{"dataset": "notes from a synthesiser with random patches", "text_encoder_causal": true, "text_encoder_activation": "gelu", "beta1": 0.95, "one_sided": false}
Rows from block 9 of the text encoder, named by matrix and row number. Rows with one number belong to one attention dimension. Each number is 128 + 32 x the weight over its row's rms, rounded and kept within 0 to 255. All counts start at 0. After the name is the row's rms in percent of the matrix's.
# q: attention query (text_encoder.blocks.9.attn.q.weight, 256x256), inputs 129-171
# k: attention key (text_encoder.blocks.9.attn.k.weight, 256x256), inputs 129-171
q.157 102 [159  93  76 110 134 121 127 144  88 118  22 103 124 103 169 137 120 255 113 113 113 119  86 115 171 177 142 161 170 162 194 145 107  52 134  79 122  99 147  80 178 136  97]
q.158 098 [163 123 166  86 127 119 135 152 133 134 129 163 163 191  70 111 101 172 151 135 100 130 137 125 185 123 101 124 113 157 119 154 199  65  98 132  96 127 149 138 160 118 139]
q.159 093 [106 138 140 126 139 120 154 147 106  91 139 148  82 193 147 156  99 144 178 140  98 122 168 132 112 115 130 134 152 110 182 127 154 212 125  39 103 114  26 133 125 122 198]
q.160 076 [134 130 150 173  79 180 127 122 130 142 117 150  80 130 136 122 150  71 122 174 136 120 127 105  71 145 137  83 132 114 130 135 128 165 137 131  91 194 117 122 151 177 152]
q.161 092 [130 197 132 129 187 163 123 120 135 152 115 145 146 102 100 112 129 185  91 116 178  97  98 130 143 179 134  96 173  61 116 156  81 142 103 135 160 123 134 130 125 128 129]
q.162 074 [139 139 110 101 103  96  89 126 122 161 139 173  91 134  67 114 120  98 146  82 159 111 178 100 118 156 153 152 131  87 165 155 186  77 133  96 109 103  87  77  83 115 129]
q.163 084 [107 108  73 129 144  98 115  90 112 189 140 107 145 101 132 122  75 215  85 129 107  80 149 149  95  91  96 149 102 164 114 124  79  84 132  87 186 105 177 141  80 121 162]
q.164 089 [153 141 195 167 137 104 110 162  70  95 118 157 101 139  81 147 165  94 173 121 128 120 145 133 169 119 121 147 123  97 165 131 103 138 108 108 132 103 128 142  81 185 157]
q.165 081 [106 108 152 144 169  97 177 113 147 128 155 157 137 143  98 141  92  65 140 137 117 191 172 128 172 110 112 118 177 142  93 156  89 160 149 128  83 113 155 141 127 123 100]
q.166 083 [131  93 174 161  94  98 158 101 204 193 133  96 128 133  91  90 118 140 141 124 107  97 145  61 125 135 158 120 210 121 116 146 153  83 168 162 103 173  84 112 108 120 105]
q.167 083 [143 120 115 103 143 109  87 172 109 147 166 107 209  75 149  92 120 109 121 116  88  74 133 168 123 142 106 169  85  73 104 188 221  79 163 155 112 125 141 126 139  32 160]
q.168 077 [188 187 177  91 121 140 119 146  97 162 152 132 108 210 162 166 146 156  98 119 150 133 135 106 158 110 149 192 205 185 116 123 116 168 130 128 104 158  60  81 117 144 147]
q.169 084 [179 115 120  40  86  98 141 142 191 121 181 132 126 142 150  74 100 104  84 107 117 120 136 154  93  43 166 137 128 135 154 141 143 118 164 131  67  96 120 106 126 160 103]
q.170 085 [194 124 123  96 123  85 119 198 111 112 112 130 122 137 108 156 124 140 140 161 146 140 146 142 134 154 135  81 157 106 191 127 153 125 140 210 136 105 154 140 197 136 152]
q.171 079 [103 150 101 123  71 158  90 153 128 151 157 137 200 158 161 126  99  74 111 159 100 123 147 152 134 136 119 109 140 139 145 192 142 132 133 132 158  90 127 108 141  86 161]
q.172 073 [171  89 140 107 139 110  41 169 113 114 118 116 161 101 149 106 124 156 144 112 167 119 137 105 149 139 170 134 119 110  66 100 130  57 185 125 145 128 152 134 115 129 109]
q.173 075 [146 122  56 169  97  86 167 224 115 103  95  89 120 151 155 117 151 210 116 131 109 153 107  61 135 125 196 127  96 111  53 105 102 112 134  39 153 120 208  89 159 124 134]
q.174 083 [141  80 167 166 168  77 101 107 146 144 131 135 114 159 164 123 126 136 206 112 119 175 142 150 156  99  97 149 118  91 103 106 106 150  96  67  91 148 121 100  34 175 144]
q.175 084 [114 101 156  99 199 117 111 121 116 183 132 186 180 131 159 127  99 161 133 125 147  89  99 143 103 141 124  94 117 113 106  97 107 141 159  93 146 121 103 129  57 124 121]
q.176 100 [ 72 115 105 154 128 108 165  56  73 214 153 153  98  99 152 108 135 160 143 143 116 110 168 170 124 125  46 150 104 147 128 184 101 176 132 186 192 144 123 143 141 137 102]
q.177 079 [198 148 115 130 179 154 120 101 162 112 125  44 126 103 122 200 101 168 100 167 136  60 133  54 141 132 136  84 148  98 180 117 200 104 109  75 147 151 103 105  91 192 193]
q.178 091 [132 141 167 100 159  76  81 133 154 184  98  80 139 125 102  88 103 125 138 128  76 159 111 118  86 151 127  92  65 158 222  67 158 155  72 138 132 105  88  98  88 120 141]
q.179 080 [103 120  90 126 113 120 100 103  91  94 188 145 135 168 134 146 201 186 170 103 163 126 118 124 121 119 119  97 161 173 166 137 150 119 150 128 114 143 138  93 150 134  76]
q.180 078 [147  86 127 124 133  98 116 131 132 126 114 106  89 111 190 138 150 116 143  99  99  88 152 142  82 146 123  78 124 103 111  84 158 134 140 111 113 147 141 145  99 153 160]
q.181 073 [202 107 167 143 110  70  74 111 164 155 139 112  98 150 118 101 176 173 148  84 159 152 138 169 138  62 146 118  83 118 107 142 107  99 136 130 102 105 125 142 155 181  79]
q.182 082 [148 133 135  60 126 117 146 139 128  95 140 180 141 147 131 107  94 134 120 135 150 151 114 172 198 123 105 154 149 149 122 130 152 147  82 116  88 171 132 195 197 171 116]
q.183 077 [143 129 191 146 117  97  93 167 153 175 144 116 157 143 136 137  50 134 132 133 129 172 152 150 123 130 115 164  68  95 128 168 187 132 126 135 117 125 110 109 190 114 103]
q.184 072 [189 128  83 120 193  93  99 126  99  73 109  91 114 124 146  93 138 153 152 132 132 120  68 128 148 153 193  93 131  66  96 124 128 127 110 114 180  74 164 132 145 108 111]
q.185 076 [147 103 136 116  91  90 187 188 209 199  90 193 107  67 176 160  91  87 105 110 136 107 110  97 126 139 133 115 128  85 153 141 134  92 157 117 131 138 203 100 122 139 203]
q.186 086 [155  97 139 157 108 158 103 160  75 130 160  75  72  76 103 172 135 124 145 181 103 210 131 107  98 149 125 120 141 132 165 104 154  73 107  95 142  69 157 124 113 158 128]
q.187 086 [135 146 176 120 152  35 162 146 134 118 148 172  84 158 122 132 131 109 115 129 109  68 119 163 119 138 105 145 139 112  89 133 118 110 145  67 140 125 127 101  44 134 123]
q.188 084 [137 141 122 126 157 136 172 104  52 110 147 144 128 130  79 145 103 173  94 143 186  97 143 104 161 111  97 114 106 128  94  92  75  97 131 166 103 110 153 170 114  92  89]
q.189 078 [170 186 100 156 120 128 179 111 101 123 110 156 156 149  81 148 159 208  85 162  82 124 141 153 148 159 165 151 184  81 145 114 175  62 114 185 112  79 123 166  96 141 106]
q.190 078 [124 106  76 178 112 151  84 114 111 126 119 168 169 109 139 138  86 167  99 140 144 137 135 136 124 130 158 106 117 159 133 120 151 124  98 155 167 158 114 135 120  84 165]
q.191 095 [131 134 104 159 130 150 188 127  69 153 131 158 120 103  92 176  89 147 127 138  53 127 193  69 124 154 141 136 105 125 160 109  85 118 149 167 113  92 156 160 112 102 161]
q.192 097 [ 91  73 142 102 131 153 140  68 157 108 181  84 104  78  86 109  98  52 124 106 163 123 170 144 124 193 130 100 128 185 140 105 129 132 126  98 131 158 124  96 133  59 110]
k.157 075 [101 125 150 151 140 127 119  81 120 137 145  78  95 139 139 151 125 171 143 131 129 151 128 143 158 139 140 168 145  99 136 146 122  96 126 136 161  93 103 142 170 142  94]
k.158 082 [200 100  20 184  87 111 112 156 183 142  61 163 151 120 113 120  96 167 117  93 131 170 157  65 108 120 117 136 132 165 131 164 102  69 141 128 119 146 144 169 166 138 131]
k.159 088 [123 175 178 132  57 116 125 124 176 193 127 133 159 221 199 133  93 113 122 140 159 145 115 105 112 173 105  86 161 152 127 143 190 157 200  95 108  75 133  89 105 117 140]
k.160 080 [149 120 117 153  87 189 136 196 137 132 136 104 159 122 150 167 108  95 151  74  65 120 143 107 107 145 100  85 186  72 146 129  80 129 155 109 130 130 107 146 177 157 150]
k.161 094 [ 72 142 117  83 110 113 172  88 127 126 112 119 104  97 159 151  69 126 145 162  71  93 144  83  85 117 156 137  97  84 112 191 123  86 117  97 133 162 166 126 156  90 107]
k.162 086 [107 119 126 133 159 110 131 120 158 105 105 158  86  85 136 140 122 125 161 139 175 190  95 132 117  95  85  99 133 106  89 185 194 129 129 102 129 179 131 154 128 144 154]
k.163 092 [105 132 121 115 118 120 147  79 124 195 119 140 144 171 114 117 117 101 126 152 146 168  79 144  91 100  41 104 108  79 121  70 160 144 140 122 132 106 139  96 134 113 172]
k.164 090 [130 161 130  67 154 110 140 136  96 130 178 125 151 140 176 165 130  93 146 124 118  87 167 167 128 157 147 157 171 131 133  93 125  88 154 103 169 133 106 123 157  85 109]
k.165 085 [109 100 173 151 137 150 202 123  95 127  82  82  78 126 222 133 125 169 109 155 135 151  95  91 146  98 185 122 131  90 105 142 118 139 158 115 124  79 111 123 143  85 107]
k.166 088 [116 167 170 179 159 162 144 196 102  66 137 155  99 107 138  82  97 134 131  93 139 143 191 150 119  89 130 131 168 153 155 126  71 118  72 104  92  83 171 134 148 125  73]
k.167 084 [181 172 132 137 161  92 156 136  66 164 134 125 147  75  91 178 127  57 146 128 138 112 153 113  73 158 100  96  82  97 141  81 129 103 145 107  68  91  93 113 100  86  90]
k.168 077 [ 96 152 119 168 116 118 134 100 175 171 130  99  86 125 127 117 140  72 149 155  90 106 119 188 119 131 143 133  83  83  48 118 153 134 112 199  92 118  90  93 133 146 150]
k.169 081 [157 143  65 112 100  90 106 186 107 128 152  91  98  70 132 150 134 136  96 142 150 105  97  98 176 176 135 214 159 155  93 148 149 135 174  96 142  80 174 108 146 169 139]
k.170 091 [191 204 172  89 133  86 113 211 124 109  68 137 113 160  69 158 165 157 162 169 107 114 135 131 121 135  97 147 127 159 145 146 135  94 109 162 190 158 146 148 171 129 126]
k.171 094 [107 137 138 130 128 112  89 198  67  78 119  56 108 185 154 116 145  75 128 148 107 102 190  49 157  85 137 132 130 164 176 119 165 170 166  68 105 122 167 117  81 184 141]
k.172 086 [153 124 138 100 112 144 157 205  97 135 149 128 104 138 130 141 122  91 146 151  77 173 163  86 158 118  75  97 149 106 103 132 125 152  87  72 108 135 204  16 134  99 146]
k.173 087 [112 130 133 128 171 144 166  78 138 142 146 149 144 166 136 129 109  97 156 119 121 102  90  98 102 153 102 126 118  88  94 160 161 120 163 140 108 129 187 127 130  76 113]
k.174 087 [134 129 198 123 146 183 145 103 158 208 158 118 122 157 116 122  97  89 111 128 134  86 138  67  97 129 172 112 129 121  45  90 102 119 178 110 142 110 103 146  96 133 153]
k.175 086 [ 83 117  77 136 132  98 149 102 122 179 166 145  92  92 166  98 126 107 167 132 151 133 126 151  93 139  61 116  78  56 128 132 165  89 135 127 150 139 126 108 153 102 120]
k.176 097 [107  88 175  99 150 130 144 156 163 129  89 141 108 158 177 112 150  90 100  97 118 111 129 182 131 122 122 162 190 126  95 128 140 135 145 169 115 106 129 195 103 159  42]
k.177 088 [124 122 181 142  82 134  92 139 133  98 106  92  87 180 123 181 141 142 114 111 120 163 151 165  98 153 141 140 111  66 105 113 150 180 150 162 113 113  76  91 130 157 143]
k.178 089 [160 108  78 127 123 121 117 140 102 121 205 188  76 126 126 145 160 158  58  91 136 134 190 130 139 118 132 124 129 189 159 128 134 130  90  75  82 137 114 189 130 143 151]
k.179 087 [121 145 142 129 134 147  90 171 145 141 104  81 178  88 140 111 173  87 148 164  73 175 131 143 104  77 128 110  82  71 114 158 101  87 110 114 107  95 120  99 150 163 127]
k.180 087 [155 110 154  92 120 123 124 161 102 117 199 156 137 171  92 168 124 135 120  92  68 152 110 168 118 138  96  85 143 107 154  94  87  72 135 142 132 161 118  81 154 122 163]
k.181 077 [176 114 127 174 142 111 121 119 111 159 104 154 147 116 114 137 155 124 155 127 126 116 139 171 148 175 124 133  89 192  51 112 126 150 130 113 173  66 183  88 103 123 122]
k.182 090 [ 90 122 162 108 170 136 102 124 169 137 108  80 140  99 118 205  89 135  89 114 136 155  95  88 132 120 131  94 191 110 142 132 108 228 141 149 101  94 101  81 135 138 107]
k.183 092 [125 167 106 170 131 145 169 119 101 127  98 132 118 113 111  83 173 181 179 135 162 175 132 167 115 103 156  91 138 173 129 144 135 125  59 180  97 121  60  97 112 122  83]
k.184 089 [149  61 154 165 159  97 138  61 168 159  81 123 135 143 122 158 147  95  99 124 138 141 135  56  97 165 101  75  98  63  60 187 167  99  95 117 203 120 117  91  94 119 121]
k.185 095 [127 120 134 185  82 101  64 122 108 174 161 106 122 165 143 146 140 105 163 104 156 165 134 128  82 136 136 157 111  90  70 173 148 146 158 140 154  98  86 113 126 108 168]
k.186 090 [161 116 172 165 169 141 117 143 123  72 131  85 190 149 136 121 165  71 101 139 114 157 127 125 177 123 123 131 186 100 158 122  62 123 153 104 139 106 104 113 142 149 109]
k.187 082 [118  93 100 148 128 145 151  62 129 173 101 141  91 102 162 192 104 111 157 142 144  81  88 175 124 126 135  99 107 120 127 167 161 120  54  93 138 141 126 155 161 183 136]
k.188 085 [125  88 139 150  85 103 185   0 123 147 116 132 134 111 180 129  92 128 139  88  65 104 127 121 108 129 161 161 127  98 112 134 161  71  87  97  96 133 159 157 123 122 115]
k.189 086 [131 123 112 149 158 129  75 156 122  89 130 155 178 114 131 174 123 106 136 159  75 169 182 201 149 146 164 157  78 134 145 149 114 154 187 177 150 136 120 127 144  64 116]
k.190 091 [122 164 121 141  98 121 138 105 149 153 109 131 114 112 150 145  63 146  94 102 116  66 128 166  78 190  72 153  35 123 123 144 147  87 133 166  85 123 154 115 234 118 159]
k.191 107 [137  95 100 105 140 161 128  77  80 130 149 199 125 120 141 186 117 107 118 124 130 165  86 133  85 144 140 143 170 109 149 124 119 109 138 127 116 121 105 149 113 139  96]
k.192 083 [110  99 133 190 193 119  98 152 112 141 104  72 155 131 122 183 146 155 120  97 177 126 128 225  89 200  66 131 128  77 116 140 146 127 149 135 196 140 132 142 187 139 126]